A small image classifier, trained from scratch.
Training: ademamix at rate 0.00047, 31100 steps, batches of 128.
Rows from block 10 of a small image classifier, named by matrix and row number. Rows with one number belong to one neuron. Each number is 500 + 40 x the weight over its row's rms, rounded and kept within 0 to 999. All counts start at 0. Numbers have three digits each.
After each neuron's rows are labels from the 100 images, of 14976, where the neuron reaches its highest value: "responds to" is what is common among them; "peak at" is the part of the image that holds the peak. Only what is clearly more common there than usual is listed. The data: streak pictures of flow and ridge fields.
# fc1: MLP up (model.blocks.10.mlp.fc1.weight, 768x192), inputs 0-95
# fc2: MLP down (model.blocks.10.mlp.fc2.weight, 192x768, transposed), outputs 0-95

fc1.434:482479459510494499454414565517506540440505431523444430536500541485426504516423561564515462386516560500517542511407497553474470511473530479465545531456555491514552450515497560525508569526500527553518553444525502459521516460516497534460508541550456453513456443432502461501434537500473521516
fc2.434:466532520494529441478504535528660492483530479523495524503463539448383547438515512547490509459483551522500520483622555524529432581538533484492468520488510532512452450485519461459591465443540524511476445533545527542488537445447543479471567506519486470499520493528510497489460524485526543518
responds to: turbulent
peak at: bottom left

fc1.118:482469499558499448488511464541483561525476459513551489453489489445506546470488486448594533476475496479394465543456490557520474448506563427533475507517413487558473512475558484480513489523485446522493560465561495512529507524498424495535488433468533496527520531525490499538517503516586521471
fc2.118:543554487431601492575489478538512534495458469460591454508509465507425506493586491571531593501534465475482539522527509485547600488500507521445479471489494511485548492447526437505481495397489638567500484478508459470413498501467567502425479478469518452522480512514471505523484536450510446554
responds to: whorl
peak at: middle right

fc1.602:524507529614493498476489472476495464554518562490447449566475453479461500467492540501535480470530474468499501511494540617551550564518461492547466492505504511453518435490505529447590444516524447509476542477436486563495526479506584557509438536552475504501508496424527519453442446485452483564
fc2.602:479596488462459507503448405435541470560557560503502583526474489497525495559609496533531498512481492469481474474589559495467523468486519545505481537507471469428532474527489481445486529483475506489521499555487451480507427571479549493405518523491394490546536504541457540490536506514524469494
responds to: source; pair of whorls
peak at: top centre

fc1.300:487486489484439399499489525484504525479579398566470460505463499482463575542462505486538518489469492511468540495447564547492530544508446539532524525494431522520496508566566546541511467442432485498490497497491486463405521463459558552466534497507536533557493525529486565567468458523476423472
fc2.300:536571383479457536521455395493518493543509571501487605503511554519450447529501533552539525585487501501474430499521509484510571438482523543494542502472501480461512499473487536408437501469457511458516502499438479479437484550503497433477531545478463515528526493504451492453530513565516417485
responds to: whorl
peak at: top right

fc1.96:503488499487499416519493536519499563498576489481497489466435460471515552551475522485522507469516428518489515482417536529486592530456472548529507546464463570476495485553553560535547510442481548454505513492484480472440545517476536492476472483534502503507484462480504516542485507527473423498
fc2.96:574551500478533573520441381493487540495469491491486449516578473529509454556557514576619515495523441512506434442559473472526556466473496536474522566476500493476513529442503538498510504466438565599498535490465501485432473525520510446549490471476463498539505461486465500465480505441492422508
responds to: pair of whorls
peak at: top centre

fc1.86:512492559546439482485463522562575484492518478495493484474441469453455491476523494470559524490480465453457591572485565526541526563539437489519544500498471552449525451529496526451499483454545535553591510441601499420441516446507593541500435515553514581478472518491456547486448439514530402534
fc2.86:454553504529446495468469425437542470559548529456511590510470520483519473525482480451491439525467515488503435459366495489456532465471533539571531475481501503401498522443497472442440497553496450452510470575507408544485498550495550517433506490482479565493525525575467509496555479501558542489
responds to: source
peak at: top centre

fc1.650:484483479523457359489477435461561493486564511522499501447416502477520509521471528516461469496538486479497464552505513595433502514533481516495500456563487528483495512504459532579543530458518499511525584452546500410488462456475513527476522452484514504552465525497468494521487520489473429516
fc2.650:528442500513481479510494451456542482515536487467484488478464437492509482531512480481530534543429531498517534394575550492500572520517570500523498589487536503401506472403531516426477479450488548487494473506563390506460560513428545483449465420500462476508500509594475503500505439512583532525
responds to: delta; waves
peak at: top centre; top left

fc1.641:507535513486501479517469526441469560465510478454557570479503449488476547495475492505472537539485461441443517506471552501517456456424571467549518489454417523515467504576573465430486481482471525521515499477438421506517541568480460565472520466460575462486384522522401515467466535535560467476
fc2.641:592493502460550577538467444521411491527459484493558401511546483491519461539602523497546548474528466511483471515500450484505565477468463506449459482504463526507545512511523471573489505506457544628467548486519507448426479528505467486535448455516512451569475461424503503540488538412473426496
responds to: pair of whorls; saddle
peak at: bottom centre; top right

fc1.615:508461497512492483461459516532533525509473499530487452476455434528520434572541524464426525478542493531480523504486553592546457597525471548485552503496539511424563439537493585462529537475477477513528518501526511494481491417576531535454438541601511535479486507446426516497414548497487466505
fc2.615:463530506516369487461465470444567499544510509444466591544447522482506545500498542430482455460450494501498507418524493519557489497523527499553506500461485468400500431532499610557560444545511459466498469578538460563526482493511428508449513460543527548540486496612535522499554503500524531548
responds to: pair of whorls
peak at: top centre; bottom left

fc1.354:503483424516509444477572437479484539591456479575537562402441435500485494472475510467517470472445431477505442437478456579526517554537487480542569523578440536528548499547514532494519530502453483476592513572531469453475550568535457533466454513473522522537492496505527590494477579479557538497
fc2.354:567499554459526487553492498486495466529496477513605457492484451529533508515559524430526582418531375495478535510517522511505590523499503493439456503502508533561514464524486493491431493495486525623497508490472530471456511478492517498486458432533563491517502477445497486559445543394459489495
responds to: pair of whorls
peak at: top centre

fc1.661:535446491525521503519491473549502447557454475416451475502466453502510461514536449473470534496468540406522529494503509591561502551463385512560582443543560483418532448483483581524537458516510487494519526480500429518549481478524525509538435539530507552488531491454467533519482514524553539568
fc2.661:481515456476502459511496504563615465511497480487453492502482486511468596442557496509523499428463548469522527480594532493572507507479513485491465519494526461489529420505495583541496479474526493460508489518566490526542456516533465556490609533578445494484450477557505523521488538576489458523
responds to: source; pair of whorls
peak at: bottom left

fc1.384:503525481567441450415487537511540529490537466538515464493449437469445511487482545484498521504540500480492541544435584561437520507490550485515528526486500542507547432569431517517518505494518535461570524477510493462468519500501486500445465523573488566530506404504488513563524503500491492521
fc2.384:459481479533506451509505521462531469518516469460460529511443505432509518485455459488548531463430502487482543457567503544541469544543574501535505513535528440445471420459501621442471479518508509475461389496526502528553568480482561556396467469493512531444489569551467500514492459468588566524
responds to: delta
peak at: top left; top centre

fc1.575:496479494489528524442475620549496454442476454554467494581522507512566447453432478481574446432477505489411547484442538573522480494529517468525555530530485462557492497522555553526507480517470526496554503484491499489543560505535547518445506545474547552381511444489504555521456474493492532520
fc2.575:528457470485460478531513557490573480541490464516579489450449520496499488496521557453500496463528465531435584454437507500513528594539465459489541492463425519475515432625497545604493453477555518509456467480441529495506519432473505459485502448565550545473484484538524482589526546431476590456
responds to: turbulent
peak at: middle left

fc1.149:587562482570569508505485497516476521550543412548439432538383530455547491455498446508547489488448457473475573532549495497519521554507507481548511479459464532453544528515490479464536430441527569548495501472497514523477490509516494524494467505477458506492438533509586515511527535470528506446
fc2.149:501543511485459527528425403480600515511497569490517526542492485447489406527550508472550496564510510491440444451496516481478532521492531526495484511490507525448488490462497466448477502530477557508500462594503475490438517493479610481412553455499533480542503496562470529478512473495542525507
responds to: delta; whorl
peak at: top left; top right

fc1.435:478468473519494449521448529456565550481549532469539463454443457474491548477465496469476496479517469467486498546406577572518550485465521543526513513459463576455491518559562507503486515417478534475538484486466408463477533490475483524442532469528452521476460484467487548516494528488516389487
fc2.435:551442473453507538547447492529559507524445442506497468511530451485542473514647512495564525410522496487503547493522479479544548517501514481456489461519510491483518446517526557512474495464452594546472514483528569445477484456552536478471451502506572417494503460445489499512475526436428410531
responds to: delta; waves
peak at: top left

fc1.226:491506591510503520506470576531503514446501480498481472569538523509467461462474506486521455443479515412457536505461552510545481520520530647516493511485518472500504495463719482523476492522545474498515545502504530537510462468501527450486505515434483561337496462532452549505456589460533507514
fc2.226:426430507541447422537535560487563496475524494519467496485468491477418600430469486537459506485467526519520524526410525516479485526492517460489517520502531506520491503531493509426486480473578504456491447455523510506591540463477491520514550534505462515409475530513511476499510454548525532489
responds to: turbulent
peak at: centre; middle left

fc1.426:462513555506488527460480610505523504413483454465466487535544526513520483489474490476557393468518492409463565533443530546542460538499497469532488525528540441532458504473639510515479551501519515572469571481500502528493470465491543470497474516522504484372471475526471526479491478479543551490
fc2.426:437467479535510440499575580465439485499556494534507519460463545506496605469429540534435484456465458515487556547388521549477437515515483466516530465481481505511490545535508538494519478478571449454475460446494576502623527476475454508517529544513447536446500530484501464528491505541506520484
responds to: turbulent
peak at: middle left

fc1.423:479475463516465493457624432440497586474506502512537568463483476557516559490484480522522473475469434404507497477471525560458451485477471500562513529536446482561512528570525476476486515546445513556558561519487491440480581532408429498496504472488493551598534577504464519512476521488487536507
fc2.423:557480483496544574532470436504438517526494467476561490532551528523479434551548538527585577539498456535451469498535469507481610467517523498442502509475502517483496540460523513464450485511466548592453515452469544489440513506511476423520510484493511495512528454442487483521514498423514484510
responds to: whorl; waves
peak at: top right

fc1.739:545488479533460533463473560518513539427502463391453494534535524495515525467481570518522480449487489423459557566462517578509475473422485558507493507447531505501470513511596524453472480517556534563487457475529519493519508471496517558506522527591498540450492465471504457466423441551482525542
fc2.739:445474482562450471429509558403495497468523528512447538507490499516490518460389517545412449469437494539554492491386545530482416484537425468537565518490452507483476544499495476460552500472542435413509484542462523539503468510482458460548519510489431560479520504513541488495529475545519535458
responds to: turbulent
peak at: middle left

fc1.547:546510532549492474526515475555481455529475477509404502500461420513453493496545473541537537462565530498486528448478520508622474480472555544561558438510517418475563440472438569534538507540524506481456497532510510456551466478475566524494438576570486498505589522490502496470514423509481537556
fc2.547:494482514543500491528501501546504446541520495506451478538497509463548608476514523466499547434415557510481511523522479506532458449498581450458504569486531454453513489533489606538459482535536468467500489451587490489578505501520416533496526542493480497444486471531539513572514485499527495600
responds to: source; pair of whorls
peak at: bottom left

fc1.576:466466525524627549497457632472476534503506442482510398564545544510509483510393563518532406416479513459469530473446512559464490499492503529531530527481526466538534510487621521504496475445477504491529562492505525562502540499555501470500526535490487544395495485572485555540507477490508516451
fc2.576:445461564481503422504542520526587493459492514517486491490451540477446578415510519578513513471489472494524560548626565514527467538525529502502467548507479518567496444496513517439502483405549527534487459531563513498556536468448533517451564510538407504457495521459515505488426508514481452545
responds to: turbulent
peak at: centre

fc1.482:507517557540504495545601520483465439491464519495432532439440432542512443507570422529461533536537551502499539434540553502562502475482524515543519534581544425513488447459479473468506460562500487463518570508481494528537477497457539549538509516476502504519575527446485524539497510457455532527
fc2.482:499540443495489499502510533473460454527535457531505555441509480574528461505466515486487525420478500503487507522456480504514477475479532473501545500485483424460531514487481584513461466535535459383500512442432496515529490533544367530565540581524534512547484475555496456558539503638527509475
responds to: source
peak at: bottom left

fc1.573:513499587522507512483439500543506454527479503458464495534444430569543459478524474468452498459532478449497558425464505613537460555453457617546565528475529473481572483497508536461508487507517471470513500533550462484538485488501546557563427540522458504485517467456470548556495468528518558622
fc2.573:512563452509465460538499465529596508479473497500402477516504455482441511472565526504557511409471521495497456494570527508567517498512553464490450526516537439492496457526469669535526465450534494470502510444530474521567478498519475504451547543542464506505483490491509510432495499559522472525
responds to: pair of whorls
peak at: bottom centre; bottom left

fc1.391:523494541513490521518448581529499501380494457501467511530518469438470465440469557470482453438474508395453567530403479500489463514454510435481482477419578447530503491472436541525506498497491527531523420477535481491520465491505493500468498530568492490452535516466431534477431476506467444473
fc2.391:471512475551490432453533554445472468509529525522507548487458557467484567454453532558429485497429517558567523521396559555528367506540481446513520509464482470507472484515522483464563473432553435436482455449475491545542534459477458487511525546500402558444531483519498463528484495582523545480
responds to: turbulent
peak at: top centre